config.toml
image_size = 48
encoder_channel_attention = "eca"
encoder_stem = "single"
residual_init = "none"
beta2 = 0.999
weight_decay = 0.3
Rows from block 4 of the text encoder, named by matrix and row number. Each number is 500 + 40 x the weight over the matrix's rms, rounded and kept within 0 to 999. All counts start at 0. Numbers have three digits each.
# fc2: MLP down (text_encoder.blocks.4.mlp.fc2.weight, 320x1280), inputs 160-319
fc2.181:449544499555492497493496528503435528532445549478441504493512488454519476510501459533481483494499503542498447469513589489487517525488494505509449544520493423483446492466462498499503445480376546389523465505530508484421486432537570470481519546529451531465480476489462476453566498421532522554446521421527449448464515479530527509553536476491473508462489496579423462518422520460528575536500506507513494543526475459497497408518502460503516493464486499484460478461454494534495466535528470
fc2.182:499514527471541513424479523441536522533519470541482493447469487472482569479464480449489469431447544485533490483514429460509452540429537490434490488541507479393453481478492470452425508407448519482487435579460518497456481459398412424422479459510545452547450481547500441486521518571472444512508465469434475501488436487487448582528459541542476506511490491456550493504499488487490448555535493516501518424496453486511503495469514489459387491414521527478440444539496521528500446517454522
fc2.183:449590561543529503549482501473562528491533551513572616479500520428500597544617546529533557496522542506483504529551479473518512510497509541538467484571542469542487557466461547518459423481546483621530557485541546590511524530512534537509483502549510457554544519525493468493538493533472577469549573531474521494445510546559498528505545524440502487520503464522457591581504486478505479496537557595500563505501485507473428439488481507489548523575504515553485477536558495499433466506503535
fc2.184:510465568548516476458503497460556424443423453560465534443553457449493515511509473513521517478445538505478512494523465491458495474529522494461551438514502491469448518469441496506449561474540577503467471480463526488444502537473509447492526502448553497491460527511384518494465529534543478524522495467553446525586513447452464457435525489428448409436464503424469521502508515500522428482493488453537446508508451548509458521486494502487475467413479470507480471481442528511483500493560529
fc2.185:489474473471511509523472458530472481424455509482530545574499429522444470563441506553423472568463460439492457519497453536502449497436516418526517503486429486501512532451525475450462552453487537464499482523451490535415457480556487486482539454505510477412516487544524481477520564353486485457400502534486462424462512510597510503501507487443607462447474464605501463459485537552437486519496542503473525413511464438487522534566544519531509511435543533492411461505454500501474526545502467
fc2.186:596546478450518487507532506505536511546522451545472462480492495561521469495534568487515487483553488527505453507517448540460514529489468502486559540462469464498545430547497454507431463546465474498494493552483505504519519499530530468504504507476528529516479490490556480502515434542443516491455489484508528438405492479454532518524515579458485472480512426511441497549499604540502462456415492504490499495510415486515543455479457500542551445504495517492554414476519528467452552516523541
fc2.187:568537575503484449480509507518510548557492570510543515572488471489462583489567537522462524483535518486485503466435542575500495434477514470412474467566534510441474542564496487520525537515502594525507511459511497508422484607480562520558515489418481527495435536569472506511458477436480491590455508464482552530468558490471532537517516485543521584571459518596504486490555484539477490539524507530511511545485467472509543399431481533498491501498472487442513477491500515529505527483464507
fc2.188:449465470499519466467475471540511489521463467412512504502503486507421544518536472532471454531487473468469490481503501408474501506533509463550460470496412483496478522425471440489523531484415468576522464469484425499493492476433505412464503470517494470533452456474454545484421489480441509468479509509484494567520380515539514459457512532505518399521388543438472533536495434526479521536455494521473493552506500518431486530415514517493483425544404542443544485524566531414444490387480489
fc2.189:537523535507492531508460536461562513508537549507480574564493539466557478497501446519507436498543541412466475461524591518494436507484477565484537459557542468456516534488552502511499478536515497510400559447501491561453506493521505506468488495513517484476465510507567475495492464530572517452510496472456510523566480519566522420468539472446421466518465482503565525479511476501564523491482440444462498505486464535532576475497489535587460541490543485508455474479543489487460462441480486
fc2.190:514465500461541490513561510526586490494581526470484562483553434478608490508583492474461522560502439483533526534541508462518495496490514502509468525480498477581446469625549453525533479610542440495482499467459482503524451468549537482500430587494487492512491511506465537501538483523491520485593504439474517526596469496646503550495452503498547517502453542451491463530487465528485498439509503536537525489512458465543411539520508459505574489543507544521538493443470495473527453536438498
fc2.191:453555494438505545493453622461466486503550504492519476567577534437516471499507523446502497470520531527554496462518442466534540567544515507485562455518462515482495574556510519521478457464498535488519562501542505523599483492504501533497476476443522499429535508458568519481521506482504523467549538535446544526435467517526549560500510493527527510473519448397517515510500471510469509531542505445481487491493564502527558400538531526413517496443498486518626508437396578550585527504493500
fc2.192:515489487524483466482478464452485525496475498519472527531519490450500536410483514494464489517462491553512500493480634512546487492458532498576555515522513557516477530532547438478588549518475529517536499562596471568549491500515475451575478452505407413665491561582489496526512484548536471464457517500507518478464481483583494613484470506531527447516448546516535545522539529557521382599523526586521437523582490502441557588496543508501511544519546501584575496532509520402540477536452485
fc2.193:535530470504509519509486528507505449505514426537537593498451485429476468485567488475534489509493594504504482513484539482549494523460441468597460480513488510450486497511509558512525531503470469476446480558576539501464572571481568523511530471476497522482434541559560472551574562532560512501537518528516489489541559561566553512523510532478462575521579483527520478532523490540474422597513458517552513540479450472578528528495445531538549554528537553467509580440453444534537497534555467
fc2.194:479468447487500503548549483541476492464502471487510447524487516522503421467494493488521471501500464513475444479590429557470569495465507482465468474444458540465463500501515428494498435476555479497497492533512517530455527545526517465419443446527529440469464515488514476532385535439530482524622466503488525449476461463531473482499553550505489431487442540557451476525465508455460436513509458505486520387438458474447470545462457542526429474545459441432462503487488514450531515438498469
fc2.195:460520507500542499459563502510496478419508562505439442519593496480497489475593478510491506448473527479482468547543521531481522455542488517500455489558528529554489473446515497496538544458484476468490505504523521514515530479498475510499476513599466575510483525467482500527514457534491486486462514493493417504614534526501526509453510481478477529504547453454530504491438491586469525499452450543479499491490542543489507486500544495477527492537532565530465456521542538552497471482487445
fc2.196:448470528481520529494483554455484474496539536519529505481512518425516482485447481501424508544525515506583573391438413600465389484442529536506492438565529483547472521457450473522506575390581590538497510513498482479414455587576532485550478501480473518489545513504554533543477550446450501547471540479520551485503510502555493495555496492515479497510477510485547479518485487511548468552514524466550510516548486454528564543509529509449556514555557529433473541487534476487459500492487522
fc2.197:497575481528511433489495494505452519531535473434473438451492523567491549503536500484457509464457474468548475529471492477518547513582516459458482478458463483500546517523495656494508493481552493475594541545500493465500472544474549494470498536510434477517490397520566559474428525587447455512552517518555470498485554506513570447475508409566449513485522568450581529510508486445506515506462529543453539499482461477539550531503454494459530448514515541507512462549485507569481515505584433
fc2.198:476573479471548444508492554477530480500539541530498529519523490468561488464426454513498492509503515532505579482467482446486520547540502486434570524690548506456521502442509547505563525525469469493537553497566536519500542500432472513558510500493539507514563486408511505473551521467516432536497537566476618510521480515504543459511490512481463526552513533374469541531485489510488572487488475534542563529544493527423486533522533424469516512499534494514534584507535463411490567534508513
fc2.199:488527522482455535530500568468528513539466499562481478520561479480486476507409551482460471493535442547510461525556492494520567474496527508520519492509490526489507491513585546492576405504608458534545492503504532462430475528543595532519505522562525538560545453471511508518509522534495506530568536433497488483558465542528436553489496511522492427529382509440487547504561523475594463474511478437520514513495476419458570577551546554504520459526518485430498531507491508478559488469486493
fc2.200:560446384419550510470535449625533527442492475517477526521581478577482486497467505504499487427445444490494445578508462555521460465507507479519434522548428543456494470515507437420473465424409467502366501525539503498409478479524503553464462477470502470495543466547463518499518434528456499538434470509491471402577512490504472425573475469461522537502473471574558457454533463529423544444490457564452534498493429500531448552500486484491480508524451497499486520469534515452493556538503463
fc2.201:427507441482525469487570467411529513459477462483566417515432490498488425497463547493485477475474517493457512486519390513496537481438520464500549516507472508486492459477464587472426513446437569524461534506472522501589442520450517440469501441512440508478443476504522529429517452504416456453458481490493447521575352565528514520474500470500458473484528541462435489468470541513452531523470468443598542464475499502512502495501494485509397511477511515461502472528526491481464519561475512
fc2.202:465489465505502532466543546498526557541496451473484362465584495519493394448440521492466489479472469523525478491536506505557489463527552498463537460431436532510545517459470478462635488462542514461532471505466490475430557529571488477419480528496543485449550493501472547489502425415441478441523512455476476530513483505465534514525531505509535416457435500417480444457503534435485498446520469499453494466428557501555498528517513463507422433459506506542463508532436488538546471462481509
fc2.203:561499497517478476497491567492447520487455505527482608516512470547422540508537491431439521517539496504505497529484500468497463553504490458529513481524444607497507481521515503535558562632534479486479524501480536479488490492461506488516537501512477487501534577528575498504534459437528491523513439637527483543600577485410516542489455458460489549481557498564460520530515454438479574431465452550566434519552521536475550471518541498414580479498509517575559537464438505438440475601553491
fc2.204:463453542524526526484539468526538532530459528489450497570401476451486445529480522571524499579435553524518466501484488505589560530532551498512509498565557491549479498470488532489510549592493518509513548519517538482503487537471520503575514564498380480513505453511519552566506461563470502559514525554455532472491482369534523583493512518520523480482443482490479479553524480498573405543555544531549499478574539488521535643492481506537507496492443554525544562569484481520546500562503534
fc2.205:469493461486512514470491500544506468501556452490461392464476494479464441527431451547462446546414439534469439464540506454447547540513497461509410496388457432505501478554456495503391525578479490547510501505507463381434498509521569413423487520429505564479430497515464512524493519593516527467452531484484471587531499524580490543478496476501505522460488556469543459479538494558495406489535459480518579481524505549557510506554497490462449454541469443504510499544554575467535494545454512
fc2.206:529530437591421556465521458522526486495507509509518544419504495511509554498548504542507539431495563494484513510453438475475465507441483479473528422540524539611495476488442471406453410480502481494507508514506492502414501520439450473497536588457545489458542465507513539467536538543503517482468514442473532428510480501432431528477423574502475486556462467430564518465515522501518495539522504528500511450478503535470478417461580512526438505448533472547507500543579485481534514515482514
fc2.207:490530503524492469433532468465539503554512472573462480575512473513484521490548503488530577538484475525507559475459499495519499522617484493472501486502504561573448501479532513489517480524522465488452465545493477517542501474503509593548507493478519525528477577491490541434524433441437513525510462476547511483459432519494483460512486500548476465551537489468510513478488458460473506490508502442570394487502519465480445499527525446480424555554499471453517524472447448516538486500516520
fc2.208:530485387534503554521513516582526515532493462441537559517515530545570511496590492437526558525491512478494453509509510470533394476517506590500501567469513486475489560575588503521582463622554526484452527455503519474549516548504469417495546448491486500468483473540558537512450496567490517520587516572492560465591439451491544504499495574531540512512492513502523589545523521491505479508480465514470491488503529475482498562497471469536513515536601462552480507563493531510487522506432501
fc2.209:527554358511511548441546566450545459457480459552525523504525533539485468478521470513507470500541501533490512480475484473500554472469467525520531496512446505541512472480528492450498464564562508435461505506517474494461454497535488562476525483481508505519480511499510554555496520565416552474557479517581463489477467503538506564540449479548432449505463473521456517481519532516478580456443494527481471522505418490484475513496530529541469486462468496496503501556504543473566394523491531
fc2.210:504451504477521515505446593492462459501510547495530478582530502482470501517520466467428468433530518448450513503456540528491473508516518491567539482587531545534482530523455437469511452556542492470429476497523501428475484515486522514558522472542469509509540513499553499490525465428537537534475522513592483523478426541528518500493491451508544503480532514443501483453522498554514476536474540505437567452483479503562519446496550559498517547484515485471521559479459512538477507473522455
fc2.211:539516600441537464501466525496565502504559467546514483525476473529572544472478546508493511526489538495499540502497438443498585484571554511488556554501545464502456507490514517488559519413541578522527506535491542497539494549515537560561471509484516483498506538504509527501493480436504399521611496519520558527551576485528500492480453548549465513498475526566491491435519498477499530477510503585461465537557495493489453512480487560506608480542508542520465520521498450489467523508516525
fc2.212:537509531557501476517497535450489464521486468538515389454469536526475450451462455506460571457565624563514506559509550550472524452462494490470471504487474547506489503578496450505521398503486500523561499544494408467448456530539463501540515527490511535582473406540523445484558542631503583514525513484497565481438475506557468631477498513442529334525472508392448479546570511550474512441456496523631448498554533478524439532478487505467485518503512519475563584536414525547540453463481434
fc2.213:522486490500459461500516530547558548505528518475505520512510489567511480550538481447518500522468457498457498531478423512560547488532556474474521603497544434473503533504531495516549558454512492510448569497520476505510440536569465559516503461520505463443521529482462435472463514451464518513557495477523460527477515461526467493533520492463563458450464502462486470509510434517441548466509500508493605449538499527499457475516445555484517426496530551513471535423421541550546534448546553
fc2.214:509473488527512447469497527472532502459470498515516489563519536523515405478568458486552526521446462462516489486498452456513472499534516471525499484367492518496500481508526533502520453516515444491515557461481446509574473487499496514462476548454559497444504540441532510508488579440456446489492526425517481549430485464473522390513503503527579519464463494499481506538518556490542527472538494423480420449514471506516462463458538493508474507525509500489413453520514542492457459506436491
fc2.215:483516511480480496509516446529510485542512545504498432478453498541555590497496538515468583469488481485505487450472436511517524540472466498485515524465573550489516441563455505482505510509506481586585543550500486486496503527521493529482538561519483491435501495510451489522538477260543505421443542536511496512566528511519456524467453478488469419546537515471526504520534518489517502529574488497539550501495550449580603488528468489440481477529509446597493582474417520525417508497493450
fc2.216:472495495514471419499511477499525474507434431573470585526524487555501559412538478457503437520483498451526563516488523494489519498551503509446529554423521497465469500530467505504462471541506484525435489458496440475515481493465530530514486479533509555503462593454554501541514508712406460552552507499488505483511473502471470494536487473505522527526447447499450468525517569531554470573486458515523409528557465502481467490522456523503511476457476539464476495504572510508469514513567488
fc2.217:478536543432438494514529504488518559464447512473533469543513446524491464431491541458468517494516507515476482540475563534501547440476482513530492533440469539493523462492515501502462556485442534497465474504615522524487504529481471625519508485498451455533534437468509474508484530417492502384545490464424493489524450465420480444485517497469459597519487461457499537555536496474551431504554547434494479504477444499538527547513529531446462461556410481427468452442478513484552431433491497
fc2.218:460456497533526479499502456479448546538482502415465457494399435494464519496388497501489475531575529422482471493537489517442431496452550437470455456474471483472510451498510483505501420439447461472569385519507477524447485414451506451522465601448451493460473470540447502465431372536480433500459401486447480544503422450440500523518472492393462440514507503397511518512499513480505468425471521434476465466468506491484463469520456463503485528518424444407513522506558479524475464533445447
fc2.219:478495469498519492508492549463548517491477451505502431508519507491462497512482481439476429531461543498482450535590484457463457489493481579535531508338431554529483557469504531461550445437503488460527468511523469541504455515504466481444484467486562466496500509474499473512486488537499495498556440555531490535529415464465473530483502483484518559487455490452473415454526467525511466420489549531476513445471562451479580492505438470461438447450543469539453505485463563561505488458537492
fc2.220:454504536512496477508546481534481456534503528591487523535462491455545513466504474457564524475572495593501460536502481522517451472491554506544445532517532514478499514511479488515498497430488490547500502448533470474575539453430580474490492567485549473577549546440474512538494510561570496487514496496467468494396465434539460554585481517499615452447504511441533546501483559520484373494535510460505432532508529539465489470543501478523540537498532518551530466476546539479503526491478515
fc2.221:469477480541474440490549444516516549513480444473491536537518474534543425516516530503519478529460527464475532526499560482557500504535529531525519463555463540536441484487490533505491406442404461535444446503468488505582512529547520453482507524489528456506535504495452530431486528602522529514490493477479518463408455437526395513476468483522510430534436569531504500497409495496486494484519487442430451513473478507453464493501495477466490472481462510464499503482539476500422539551509430